Rows from block 6 of the encoder of a small masked image model, named by matrix and row number. Rows with one number within an expert belong to one neuron, the router's apart. Each number is 500 + 50 x the weight over its row's rms, rounded and kept within 0 to 999. All counts start at 0. Numbers have three digits each.
Before each expert's rows are labels from the 100 images, of 14848, where the router gives the expert most weight on average: "peak on" is the class under the peak. Only what is clearly more common there than usual is listed. The data: analogue clock faces.
# router: slot weights (encoder.blocks.6.mlp.router.weight, 16x256, trained with AdamW), inputs 172-255
# up: expert up (encoder.blocks.6.mlp.up, 8x128x256), inputs 172-255
# down: expert down (encoder.blocks.6.mlp.down, 8x256x128, transposed), outputs 172-255

# expert 3
peak on: backdrop
router.6:586494506446572503502513512469520411486532560540494451452535527459552514414572520491516484511504433509478437500521439463486503488643556541394485532466621479575565548554476513521519481495442573561475434492488365557490485479431479500425452591525473450493
router.7:575513499481534461532568543511505534527515526588596528458552570522455504470464463495535559495591479483525494532545496442473465490470420461447404539489523345530487448521530501510543451531418559544412478521497506631478468522468463439508522529571511587505
up.18:463579459526545521467471538451412535404532419524506491518518497457501599564574474530490424521438436391488466563564485480467493452481430579592536424568453450529518454481544497416475513570543425513517398577480572500473425439522537453606395488484520498469
down.18:376530456569469511517468429557500563509437500516532473497479454555556511538435535447518519535455548523448387481527467490464444503500555546449576486546463546441512456505542455481473568538417567576519498522494393392483457511461482508497543502524421514516
up.19:514474454440481629467487439462377540460543497460449454483527554423496465540509558418483480502534381450511497456377578577514417523478495538541464433473517589508463516523485595485410482419507635511457572478554420493555554471501497601590551518440419445411
down.19:524522492452473393445501519543546453609460542536475511412535478458550488481468515536585501479454581518561506578499567483392529476442501463519488470510526509480487480481514632505422532465476529562587492527579482546495547532471421487487585567432344481455
up.20:490610515456478575521425530512493449498430583521564516560564434540479543470453548504570442531493514537562459513469471420464479481565505384385474456574464540503479528489511578474498424500516548454511499500452484481500585570533485501581537414502538514476
down.20:506455524575535473509549547446468524465522485455450537397472549467483497502569421483444608476546524435440532548586552568497524476521440619569566490451541470478453476462457476497505542578418422472458446540561471527479435400494533533486436575436427504467
up.21:513550580571528571499536546434474468568485506443525485552438397503523543524408468568482509504606527471492560614552502483437455540515571483425563468545460504517529548475464528556504404500516446437530465451537518517502548526473497445485424514526565442575
down.21:484445447449386428535430540510579532494453571541546556455523580494451502437498538467499532499429407538565478439501488512478486541455438546513451474410526456488540480504559568448379511488518530531530453569467510530495375438543433547504669512417450546425
up.22:552568425400522484504506507452512436581402400437519418506463469525557542553493391510481512463497519463438551544492424519504466504455413421535423566476465545522488598575418535513499550455449510580526458572454528560460541481578514518492548525477523550510
down.22:462403553544412485515562502551488504498571637517498546422453515482440443497501592522567527501473457581535513480446554498544603556576548526462560407507504584523530482506505489459512457555536513370496505443517464485497467527469495553516512476511470486433
up.23:494546500497521455488537537474492463412533474543488576510481467526609511518432558584472435545502579460494442455429474536525485528513415474522503511463610529535536564482520553448543561563530507520514466515540539438556470563448514490499478510544474500480
down.23:463483602542457546524443421498522494539485481466449470476531562484446497535518444549440502600577398581564555538504513358510489401473567476428535517569452531553472489403485458482540468532457403545488573523555516564543505429503503518476529477414499458522

# expert 2
peak on: backdrop
router.4:526492593467533547599512528534519508464471490517472478528526514475516480468534484475479510477497451573455391424519446467469497473619472452474464450475490464513504551528440562457494509592503498592543398462546460479484507478461461539519424499544365436516
router.5:579513425537469547510511491504510504496483516429498529576480502553533588486455466457589512417496503476507492446476500518505481569543550487552475448454514493504532530596529487412473591470521548493452510575529490540462511515525511586440462441520572504452
up.18:497446529443517504509386533616569510489443535513512578503439502605501546567474434569517429476534498537483539496467521511538502517471519490468584489467508394441549415569533420530550531441486509507501599529509469531500429522509508500520467489483511593416
down.18:562444534504535528511480567522420485509512528498442521440574491510620558505517460461424570534487552520511540391486493519515433482518411485482587549500525457514529521511577483530478491457563573512517486459518501447492509501572439471500405562516513571395
up.19:435468487509432518433500540544650478473553532542500504466482561602483550477488448491385528542450549505425495501437572546436495503554421508515560498541523503424467465479550471565517562455530527419554517500468520513393409541525488493439476491482543466466
down.19:528495431453480452458571504426487494502489452526475569574419457525495473590513511539515475474467444487466493524478524501537437427491534436443470502463590553466498512520457458491573498595538422512504484411394508501580531477486517508528474469534420492490
up.20:456489517516527500503434415462485439586544613509523528552439462584447509534504520487547539619474537562491571567479463463514523516544438465479542504567475485458538546538473469607546462500551477480530518472529471493461540536370534542439553486530470467530
down.20:484494500509398543509496515565494526454399501488382431510549510442564534469553507514551437490496488568437479524580495404488525512429655516523490493510459546501498594455534569430540548538505401576521544488480393443420424463546454517604431487550440444523
up.21:463546404575467563575493493464619446487545514517464530430550442542468471483368469506520592465537509555474513551495516513444518508459503520457559567472551482529459472451448484531492434464509470504503539587423477527495639423555509478464433516593473500509
down.21:463572504439496475567487505442416546434538414481510535544496555465586547408466420383540555408517495480473504590514528513563523496605494480526423462517408521544477509532485584504488484576430516495504490519532444561505455453418487491490568494456470496563
up.22:491402485515458521520550553470551468539489455519407493553524434495498558528537444480596542365459550538470487374445506537525424492574429423502585469486478520379465482515409438527487554471525550412536578506527516483465489528602480484567452543521463539509
down.22:493519528461555529491379462488489417494496515509522447478467621522465397544500488467488453600613418446506528502459467446461428538399545541498557470457428436573488454494608542489551522479483457622513428562501424448549499505506559480525600509514518489455
up.23:412529568497452439534440509569527398504476500497496511480458511543432432519475412522522529487471476547404480443513459512594544506490492571506485520456417523536531515494587472469410525439516581426535410479562508569572484513460482545523542407438545490512
down.23:462494511590534590537504532458551538506515579532525461462613496440539503466517501480476507443387515512613523584547513581512520519545518535494431495436572464473558571511451531473422523481434460411506627492487511508458450499457517464440410550471446351554

# expert 5
peak on: face
router.10:515459491487470554556556456471464552564456584571468486567523563495519407547498551431561468526472496521454428547515665491497506473423566573547405559372557489473548527445453444479545458458561496438476467546543469460475457464470475468488470504380501441461
router.11:480525521531461517425577521540508520450513554488503448588454527502531434613524554448512454427486523486496584585533620468507553565451585547627476488504468527502526514508479389556462419456551589490534460555541395473493502466409537512511569561501490481517
up.24:436514447421501522555465476459529364571570397554388572438510500559510475525564425475495589403567515542539387502562485475436462498448520484498465442406576450516521458537546536458489558522463450518418432513540467501433477513471537484490532544510464543510
down.24:504441590497499452554521501498496526459504612508522452517459527487536508523520482508406429472497438467547473572403485624504527526444634533560537521479426553456469510434537536507471410510501489449533556491456584552519435427605546469512457445485480410376
up.25:544508485399588479370535500504439457475524442542522504398517587554550546467481529468547383511436385573572495377498568427589410549566523486547516498503425488541522557512523552527514486485459452476571531599493488557581533474445445523506505488518527476543
down.25:585517540565431440581512555445581432505532496444572549550422494473445425525485534575500548530500564515506434494414455563398566460469543469508526498469546529468512474505470484516608507471551536554569452477524442538561417473629574540416486475428418499387
up.26:375497561540591495490514470562462520568453422486518497496474566471509510527565516463432564503503495392433445545495556472569515485482464539508627461488443522554399535501506586457551542587518546514440479505449463513533522486414495427533540575353594500545
down.26:598498474442462521526434514493517453433545582511584562567445459557487522481436573491438388438538463550591494383474516568462464466533462502594539504490538449523536454503422473544480422400533471426420461503556480503494497561589508535580456493536506604458
up.27:463468519504486540565499589573479454519425555425546558608513385530537491517489520475459463489433495504474386562447588487500558549544440491463447543564539598463433458446485503518530435509510447530440512423398569498519489470561532492547486504475476465365
down.27:528532474479510462406543489358486480535553490550462458439514624457486575480547502498543562460570519396442558511565418514505478431462514554493636482460465425457537528524381497491510478534494565495554475523575501422469485539464512525488469510510502525570
up.28:485530503483489434522450606453431501460494494538497496496489467459583523538452506503470546466447634422535513445515486468469509410497471499508503558504521434381483608532499528508471509512467467426471505454505478504473469509508508467539446466511396556352
down.28:525498529508454528406599527546511459511461479555520526437443591500487510513497525516551490512485487499521462561495508579462474593437537429531517482562458524532540482472458497425501419463554511528516430541490451563556556480517369556534558530457580500568
up.29:522482411561528509508582480488420484560457497460595459434467531487518482500506503397538510537495434389519509522462571522521411551487551471444467472569466533484514574564405496526517492522510539514500592424479458620542560530528540465605453471512504473556
down.29:543553561504572455522469521380484525498502645444569499402536540450491477411461484582451420498490527436580460520497568504534439448516495449461465489567490459463529519595467541416463384598558490514586623551434508591477508416537545438450410462450525486399

# expert 6
peak on: backdrop
router.12:535506618397531485517497531483564484546530417522487560453475482432484505395511546424522615470534418497594448528489524471500560520498497566450484427530526433472492523613481482535647508604433466581501450481482451622506572523470506503567355569550418449519
router.13:601508441484520507527536602457437541506462507456499415562468526487563459626480487428419503442493506451455554574501556559436505421386554527613452447504483514489469502445543476556553472441469577454429552616605411430463485487475552575417459503465452501504
up.18:363511615602528554458592495476529499558424499443543563540520457509526421532482511494507544556384507567630476476460494466521530511457403484476508521507477563553587574547481449538549506497560450558521523447514533529544510502421554514546469497559534464550
down.18:653519449394473451576433544550492506509564549477433543520478560489464507465502486477439453501429429476514523479470464523530463441542582485480453553441464457552448415450601433474564458489470491441412480611395517551525589552575534528460535515392521429461
up.19:492606458533535490523545579493473582594571425522447422463500533456521446445388415575467567494482497518445439553510471439420503531481430588460478495523437500482518446447504500512431577496550436442501534440444606464414474581531471547454527481498605427551
down.19:532427405445427536538544497585501372511580579386482492490518485560437491530500508537471557547496505555485500417426455556599519468587563464480494528496577506453528509502493385470506448514497451490520516447488535594557534533532563553529481501563519543466
up.20:438593525443488535536458485468478430424494477488513483441526498436597498413518563469471535463511500551577541473450441489414552504479542586571596477519533501505514506515482449582448519472534596504555469582466427543465568517424442536495490491524537471480
down.20:564455492514566517449533458537479535521487412543581580513463434558510448527357443512495556510443547466457492525503435550512398617526535482432448527434484471545377465521551526474551497440485484498554524584458538495531533562515526446535620512404472488549
up.21:503462484541527585458544589449439443524483487439462590449544430502458477467537438437483520481491451483496459463445510454543448526519563541472507552469533494417457459477476544451458481410550484500517511543437501427561556454619529483408596435458484526448
down.21:397538415514434421525553440435476519519484513567427425471464537498576551552557442519456618458517573559440495508551513468529526480481504560433539582534415565513513464513537446520539528562469483518483532544609458487481424431494485509464554488564466444505
up.22:427511608540515452534475468493527486493436478519492515497562393452506438426422511437523580464533443531526498469444417494469455490510512632567600564479438512459400456570477619583517558574468467572579501535589518573539570519503530594485436541522477441444
down.22:506462537597493504490578490507542586464489427501500505539442535529464439590548505473457417523487567596424483440441449448541404491522563462515438559525461516555464513429519442478521505501456545482548613475468421406615471563502583503507572501476497405485
up.23:486521466469449468532602595431519534498488526559490440474504453572474462427469462471518439523550526503538452567440602474428516450548549556541464454426494490465573548496385480468399492436454567525525490486470583570483447492483513491535562505547516546574
down.23:543522489471463636560421403611467447472569546339543498535573558505498521480456532520566496477467495465460548520548509582559590508535485504432600570476585513493449441502516549417493478542443396439425476489521474539456549527574510532480532450442459443509

# expert 1
peak on: face
router.2:480519513493445511540532446470441488559480473524559508507408601448595564439469536446497521477487476516521464556472559526502573445574527499533457475461434491554495594498399525509473474434535558501514472588508514483455482445439518539515492475473588430553
router.3:408406602524410534508576482505529472457487582571513510479489433519447456557484455487540506521500620548435488477489579413543570435539567438489539437515413468478439448426537462425572415389478534477599423464503505565489511435536452491468595574475459433507
up.42:493518452601517395523533510481615499412491513466483524435404436496455539502516485484492568423496585455457441451525547497465505589400522473481554415521497555464511515527510453595448400548539484454558510471481545529515480508491488494537504482650497515493
down.42:485494566453528567504492455475425517556411528562524445484466503416485507495467620437464442526514468475541561525491493489493578391529483487463487548408485458578527501476460544435398687484500502557489503535541422427476560584539547455381561536470456549559
up.43:454471400528505509484516453480573463449406555447537522530601458536507464551603464483585512443438458562485523545494499629486469422500468509434518508549524494505475446553532474530450413496494461466477481607521538534553518566488480474434453579460460395567
down.43:490488494405469424458503545577492504544551487559507541505465521554506573583396559544406458623497535406509480396487492402462494521452497496507505469446463487402568509440521484508450522523524530485525601486465546452425512446537539482473565462547516536442
up.44:497530572508529420493569471517476509536545572427484512532620408523475492494497517464464447485445512493470498461513461484442505440503506537473457639478398473466431479485426512512479652714485455510544517458536428475441508511477478459472507459464501574518
down.44:574441536509464530463516489474456424529466426498470456541393506469503456468551562418451445476482501345526546619444423552573513494524429419584447518481489490522462511487545476555554542479507559513548484469480467478475503477518526532487422559480584537492
up.45:400541468506528420519546549298552429580561581493501478464432521542444534410538483517570505532490446511526507519435501526476449527561551487427478505531506463514524439411419506538516554477528482481484474583488474460511537550477471528550462463506593493491
down.45:560500455513411536592571562472541402542562552548555538584489534563538529475503492532492483492537418500468493510503438462436407456473534501533527508572424557565494574521488512515593578501474475503527454533506439503486462456444499565522478501511395541445
up.46:532368382516514479491521492548617539532527541496518444533491551426541480389475420588470520473494545523541463433468581472406590459528559527497484453578543503541616506553414495491495555525502466473455513548532484450553528489560476513447484462515543485553
down.46:553593492509567451502493431518469487531539421467437482547501549526483422553474552490492561468481507433474534513494485465558494546478467525593518507420472452578496541568498582494545443376484533426589437503522421483496462457461505426500466540510480467450
up.47:606492589449409443497450521428530471531517578466588432494525577529523526383489506521518432473499472543487510502487476513562516488521520575533429536443550524473497519577539489471481523385512528453508579528542605529408558454497458520436521455489479486509
down.47:450511451611489437551467484429499450422512381544489330471426451605477581519527470481462442548488506527579531419554482518507590509514490589505504489459444518520526472561502507485529496560537488441528466430517463549537535508485471457547493497600445501495